From a checkpoint of a small image super-resolution model: arch unet, widths [64, 128, 256].
Rows from block 4, named by matrix and row number. Rows with one number belong to one channel. Each number is 128 + 32 x the weight over its row's rms, rounded and kept within 0 to 255. All counts start at 0. Numbers have three digits each. After the name is the row's rms in percent of the matrix's.
# convs0: first 3x3 conv (model.enc.1.1.convs.0.weight, 128x128x3x3), inputs 77-87, a 3x3 kernel for each
# convs1: second 3x3 conv (model.enc.1.1.convs.1.weight, 128x128x3x3, transposed), outputs 77-87, a 3x3 kernel for each
convs0.16 096:164143153126160172138155153148150124083166108112066110169139105120113097127100135133125098122148115178116107176111117123139159137147189092109121076105089127080136133154128123163132136140134125117117194123138170106126133137115137153108113124090133154103122120101097077136116148195042145147096156112
convs1.16 082:053068081150164090183107121116130131093117096102071070136131118120093101157136167155141152176121085170176170149183166092137083174142118094175130173128140095080140126130121070102096134101122129105135091174131122111171102125134085115107126094099123198135121129115135079128123159196067097112075086087
convs0.17 103:089095148123201148142206187136105120132046120166055109121169167106112117128128097109159133175148113117111117161110104123085175136074136136115167108086136114154148173119146158139142173124142152126150161129117080102139149124141069145169170132168115172143088112129107146098144138178200170166121141242
convs1.17 107:079079073094113131085117095104141119100151030119087069178110118108102111098106106053064120102102043071089138118153148119133141148127189115110184128136138154098127108094096114140122089146103123096126138138109143159163084077084095093061101074088146177111119117127112117092157069154128098134147104105
convs0.18 101:096086133135108073112109067102131061101097065103126109122103122109079138076110112076133146130108131146131136129090132135081166123084185132096139139125139148121126114119155114100158103109175107141148090128125126144144149139165170117069077091120094109141088115154141113157163072091118111150152147190
convs1.18 098:156064170106131194129120140171081093160130124187161145121120131143134129152183110179168122123151110110152206090115130109123196101104119069099138024117142114119142083138142074142137093136155127150227090111184099109142169128165132089159117131136109149110106137117109170117123065100112137136154114141
convs0.19 100:148148156135124149121100120126146128121105149150139120134105142157154145111091095120146142098143127112127129105142141151124094140137126111133154166145171172127143113139138139155139154116100119100066134122165166189181130062087130080120117119109121139106150135112150165125160109148125143157126121115
convs1.19 112:116180162117167101125120089134114099128099080157171116160149126157169114096101111112121115076087116052081097137098105162121144147103060134135097126086124133210177159115123121088144202123149119121113128092130100071108160135105180118095087067168122143116143149104121132165147156136108080179176133111
convs0.20 100:217102089153075108131070077076070133083125146135130144125153121148050146195113164104153167097066154175138145161137103100155095126125113094128142184150102145125121127119105101116114140109078121174136118139083127127137087141062118157178159069198134123092083127138151120138134095135093109138088145117
convs1.20 115:148112120129132158106165118145128142107181201102132153132119123164154195145145150137129074153084130118100170160150157131131176114182129145147146080130071079097142095072136128104103107136145148182155213121134171113122096149093153161144097129092196095087124154116124155115126204112160191122147128160
convs0.21 099:114092122139096143166076144139107084165150106176165149125128136115120099128135102160129114162152137228155169119175139114145142141099112136145157128081164107114173176126157099111157136076108147094074156071097149152131163071053093139145102146134144114131117121156133187142130135180092084173125112248
convs1.21 103:103144134122077125133126219131094092162092111145079117138119114150193150151168136133155077149116097127082062164078072121093095146135072098106140120168177112156111126103159131150161148140172164130115106163145132201159153190146125083137109110129071126175154167143124135154132120152111096145114141130
convs0.22 098:123193111151134122081101113147228135135154116080135157153115121134129074091070049167110140211206160132163145123097132167150059143189170144139154120178084177122132096115118143147111172157148126170160196121145117110079112103109099171073112086144128116137098144097118133104109109094174088193075160117
convs1.22 102:139139156026109157123142072126179143127153119130057081143124115159101137165145119152136178097105171103213163186059079132162141196124156106162113133115134192136156107086138137170156134106096232212128171163111175160174106120134133128125154107186093211123125155147163116131129146090106120229090201121
convs0.23 101:162142082092085126094088084107108113165123116189200154110126100089135135109152126109130142121082111160153135131138091141127153121148171083102155145178132155158172148137131103135122073145114151122142143118191153086154114117139167155232148129194137143132144098110093127087105097104180131150144142135
convs1.23 088:151155225147121198114107136120130107129130133161161171107074094113144140152160151151151167122195180128137124091130091101127091138091110137085107093076096072115130132107121121130092188138137099188141103137166094139070117147085131128090162119142096150117114128064096140099160096168169128131160202113
convs0.24 101:131139172139130120117106117135178152111175105086127133128124185130121151163138143114101087085089145160114144088071126161124141138119151165140136131071143116130139118126145200214128153155145121153115112162101136184127149147139104093108105168076106121154126136159159148151120065145171233143064119119
convs1.24 114:143145118104143065156140102143145109116115137128082138099109154091145155119109124084136114091166142049136158128068125163106115162176091139116102144097123062067146132151140074148127061206125170126093205133120159141139111109164102115131122093137075130145073122150120106129138131114141093123147136119
convs0.25 098:117093186102120143119185078178174122192214200138119162184038111151085110108157143121081161085113112114155156133139157128135112161158109164174133100118134139158133121093147116120155141132118134125105124090121122126091109104139206092106084154091134132104134131102150105115073087051125146166156139127
convs1.25 083:133177181111093099121101136084096060108131085111123152143152080143232157108097141099134100121169134141130136131121098107081123161109138148090091172114132081124133111109088066104106139146131162215137137160146099142156178135082153066126172054140086131060154145126147088108099145136138123124102166116
convs0.26 100:126118085128136078071147111129099143115120116129094104160105110121106121163121143084102117098129136116129132104079098092100089092119098116156149093149173118155095164114113186137105179162101104115122126099114135128106108126118094069091073089115131161131093145189099134175131089087103138110100147127
convs1.26 098:133134167185092133160112124209220123158135125155066130175157107162174142132109141119134155176160149129191160174160092128149134160121132124151098143122131094056154141074086089061093116061074130150204115170188112141196142138117128155106165126159100125170077061149125113141157139223166116152168199145
convs0.27 104:125129101100047081199117164109140088118184116147120120160103117130023067174132097133128162149102108156100110136105134087165143115105128088100145135133073137093109116109172096102128099093129168128092141108050224105146224127115122076130171122125101101132088075142136091122105129054104133091115152154
convs1.27 117:198131078169092162195157169105110110138096120174083165101185124084084121095096116162158103145141133124162092137143135167165063093133115159143113140180180177123117200194158145209157111089207130142088172158110172191109181141238152090174105111183112098093093066160176091090092096126111131119113155129
convs0.28 095:122141122120153188133173142096121111152077121074115088124146115097136102093138143071083115142082082127114101110178134163167165162174118143154166163159143130166145115161146131171145094140109128099139146146149133105118133132062111103081162155143102065088109059090065098094124119058139162112119145108
convs1.28 094:090086067095161195137142116172146175170136139153173195118112094164185108110176105141127095169190161121187174088064094133032087110128143115121161048153148056129135105128169113074114096052098158157104129144143151186151110158123132132128109085151153153142138163136164138103143177160144043090145098108
convs0.29 100:208141153142185118151160127088111138085143133098080150193176183169111174177178186170151142151137123136139181116095099125107145121105150091113116154131092130118107119099098133110097162137131075067121096099060125124114164115147137058084077080110112108156134152168117153144134144100100167143125117112
convs1.29 095:131175128116142084141129155134126153092114120122126123101093124153205119128164182123118076090116124109083078084097098124149079202171131152127065159138132140176143119143146164152180137167149099137145104122147112104158149174114112134121128110120067086083114139127088141150124141146068070147154157124
convs0.30 098:114115167101111128105152126138126140118166097194103150126094112094078095094131131118089110135142106145154111182125106136179116152173156164118137088144126204096183214117121130130126118150104127127178132151162137106130146065160058128158068155169151117126125112171128090081083061114058118224243195159
convs1.30 099:071090099144151106084106146145106138117145134139149107130143165126154165144131133113141107118128072115157110138123123118082130112100042141184083193113095111156147102120125087155085127107117129158163098153074091157169090135159117121130132142128133167115145155112119127115181047134058112111152100085
convs0.31 100:182212117110204166089084180086050090100095154141108154130105155072064163131065072139118132102099173111094103099142119155121110078106066157146213114083137132085141121156173196162096102110104112125147149116166091076146083188109103146228122100117145142078130121121115093124064101152086167057057063180
convs1.31 129:078172115072089133111075065138124137118156092137179121100088108126072075184186148127127114134161130105158081105161108115128174194156133126118137067114106079132145122128136118122107116098105181210159147160146085127114128134144150096087103095130127104078164120135137119078159143189112116154152176123
convs0.32 099:093085099060100060130084135164143130117172093130127052120140152163097136124104079118130152139119140116119107164150122125164158124166080141142255102168110150176096138152178103118136154164139111110201107110171137111128181160217145150166130098111150120115160127165103110119229145052224154114117079127
convs1.32 098:213156198101180148118192169148130156101116092082096067128138158129122097117150175182191170135181142143120141164160098121156121136104087149159157130107116185103101087128078080102143122144102106142111095120073113096100135149137184129101058124092091095100113180160112186192106111161080189147143133110
convs0.33 097:120154106170107104148116061114169101110112131129151148137108116144130182162163116149125138124124168114195123093131137151172123140145119113129113125087094080100213138146190178124154124133152150095125178151138128098110081103071133091234116102116130148101102106138107131137096065133098211102109107188
convs1.33 112:194073083133119154141140140105109136129145136143143095105096054104149156156189153101118123085088093087066127088122138116069117112141115168124099155120101139142140110123154142061125130115126110142123098101092145107081155140122072122104143143108129140136135119156179115131093063111077089155157126093
convs0.34 098:101121146101153142135182142143124080134137145102133124176184133168185113155154181108136125141112134119135123133087106139145115119120112160147158104133152129134111129126110148126122145121156120141070141156111116096096100106091093102094106154164141148109102126160144138184159122090117102080143125174
convs1.34 096:128151103122112074110111126100103138145098135153146126165186131157149074094112112125104074082093085121104087131106115166130137172119121108063067132112152094152107118149124153155130160127134126145104088063098123106081167118132116083147132109144106108156108122164133157125109087105119067129209126089
convs0.35 101:138169118127181117078094125137124133102142175145156163105142119146171114099138149091121132083144129102106096139127125129130106117108118125130134154089109152131136103134152165176110125135144133130178115115146125115095147137146116165169096091145147163135144169112134111101138124103151177097158127110
convs1.35 100:116172149105109152110103131136146118106154135102173180120142115129160167168128160165134133164157183104140159162116141137096154140112168151143158139140141117087109128083125140082099112113073133151155143150136102138122094140124050090151128129144134199171147127119127172147140173153154129093155252118
convs0.36 098:095121080104104094186090116121050163107123138130164161167180145159141167175128104081126098070139171135111157081094172081129090132173194171160151136132121153117084044127093077138061106152161167099114162146137090134136086195111115149125186107134125130109144171111130147102120148141113107125083131147
convs1.36 077:089150160049115133104136146119113130126095150090168114123152126102123106083100132162139154123111171093115089154142101182179094092120123139110122085141100103153134130125120160160170217196175138125140102157112079073079178132023147160106083089144098182144137147091124124089155090082105089157135099098
convs0.37 098:116123092147129123145149125123096121158163153145167136113096086115156165143106128088115095132136142111066098107122092115130115102117138097123134132134103135120139146127112148095131093133130114108143096125102135111147085118151121072159169140115093103097144151143119100119132162115128153132140116091
convs1.37 099:132166093143119094191184120079038090124123124213145124161112105136151146170159175146146131099126134080114116100112151168132111177132111165072107058162175129145110107138154164140123144132129123096105125094148117125074157117098054068148098138117120152081127167159131139132105071153144106120137118108
convs0.38 102:201166183105070133090111093164142164199187177166162169082101111096089091085140121120114109112127101124111093112157146136120138099100088120112135143181168144172178148128123136122114099126143147164182128139157115084138192255154159142075082165114126098139143151109122141123203138127143147105159145131
convs1.38 100:201182146105125098111155178102096075083111082091186124151137134097151143093122108127140092124149090081074035154124134131140098077086087091074060106125111095112146150146128144165205154177129149102129135162087095076099182221175080098181141091102115095095199219170152185093131164144156118131170110084
convs0.39 098:121140166144144103123123131072036091129147121143128125135186197130155173079106097108098137128100098114112104191137082123110118150158115090082152145102104066078114154144145149148130138131158134108204117109155052099142132098135101135118173068100124117137138142118170173161095153209117140134159140135
convs1.39 093:120135124044155138079059109114132122171137142156181113124088099179141111166192134125144126214197129153194152148173103137127205091085085122163224126166102084126123130113127088121050159148139147119163065146138063086148105086052138099066070064096138163150094130149121121122147113098066090072120092112
convs0.40 095:085114098160142124058106114146096121155127145114145156087118078125184109105180124095126090122149099099190151138126175087196132132189080190194122100183131179181084138124130093181157114205145115107123119128081057120082116126070105112187123126092090161149100190125085182138135100205156136129095204081
convs1.40 104:142142137093164109119071080162079096120123128145111124116132121154090088193094113105120151082124143102103107151141157147065131159062134111112105110073132124112101119132125110128134155114111143182112105143078087167100163182144143110150168122173097049177166149099043155069183127125104085087167120155
convs0.41 101:118088122105165128153117179148169173141198141157124109165130101116163175148112171120116111140201125144139119123122117092114076125130172175176115054171180129134105154182137149119073134171128158126188114136131102109052120109153161158118109101164156171135152153100130108104108115148055046119096161074
convs1.41 098:142119134120069077177117176141102119120044051078129099125157200124122132175237161138105050104130140132094105135120127159151086147128186099168224106120152088052136194112158134151145141107126092121127099167145079150114123079118168098119095104140100067134131120129142094069146113110130156165122179144
convs0.42 099:119150134178186154112087076136135120192146204179121159124141142088126129107089126129120160107112135119175161154136115096080091093127121159143149093111150130147132095112086114097080128053121120210207116176141090111105182188236159101183093106099119101138127123116140076155141143155116139124170201114
convs1.42 106:122075121150128170076069127121106060125112095167092069138136152155090174151167201155127126202160142138150157083144217126148123070158123158158175106131073117163129159171140196170124178130145147162131152156155069050124138086132120145117041108093243158156126137167150152178124176057100175139157094143
convs0.43 101:119143129183144089222128137078145127109096141162142093134175211153153167188151153152152181215154128216169133137127124133117171110140168130128133078117124092159129110126102150127078142152088114121152144145182133159189093150073146159172169128093111154153143143171156155098113149110124134146133128118
convs1.43 081:127090056117119049115162058139073098114055083168118159134137086135137123115148172082098162058087130089122153086075105184108099151136074155163132097136146161149163128147102167139136178178119017083111119072161067127138100138083142112090067059098128145112122136113153094165197121129056089137156083127
convs0.44 100:124087099100160101177125048079044062175185158089150087157155145054087116137110070157200135144158170165090137123102147182076128162098135130138111160080149198182117084128092112096132119148129146195167115136133119094148136115082066126108203166058170184105124124107200154110122149158120142103128086121
convs1.44 104:134165157143094168102096151174085153133137183142120152117127115132119102152116123172086042164147151038132123188169128147121083139110115201116083084015040140146123174065145135103150172133138053147084130137145070076092086117002139183124078104124139159122141112027122100105147169100108090211093091178
convs0.45 098:132173147116077110122091065089132103193136136175157096101050024143088111098109098148136133134105093130128102098107124121113144132114134142141150156117102181143113105099097160049125133071121125144138120156101100130096125169220152204159164124119108121135125151104072112150041089048146131161093124096
convs1.45 098:183120136098135127143162126122121115101046119189144169069079124137028082181073060101108096100126096137118104118137170114053159105123154109070091142180138134149170101114127108122207143123178124128103138135143147128086091134137078076121180123059109115128126150128129113103138177159129108145128176079
convs0.46 102:144140148122144151132117133097123118125130130113123142087077067126151101120161136131113126149126163095100185095118091119110095084083119095151154165103134093121156147111128170118099135108166103131113129112091117081091126079141161058138135157110109143150142083065165091100118141133118146179150093194
convs1.46 097:076140136099108111110090074108096164085107173106140171161128066203182132171161129133105131152091153126109131177121168108139165189099121121150120111111104101133185154113136110107116123105102103132156097207206158099192163086127097158133140208188138124158131114111089132084077135081119108128140147174
convs0.47 099:120067114082124146165126104086123186124191176141102157128062117077062099184076086132104175109123125132119145145119114122119137123155154152073119133127169104176100197126147086098137129144167129156051118144092100120095109142134034137171184123134117133141125151219125185137169133040200091093000178130
convs1.47 099:117112120156130130114129253081119137146136080076093115150143157187153139179188146120110127108126156159162130157111103127217086159117131133171126135148169137189143062111149105131135148163135164131110126102117096118092104100131118140105121116084112156137099055145115109139136118092106125066166113117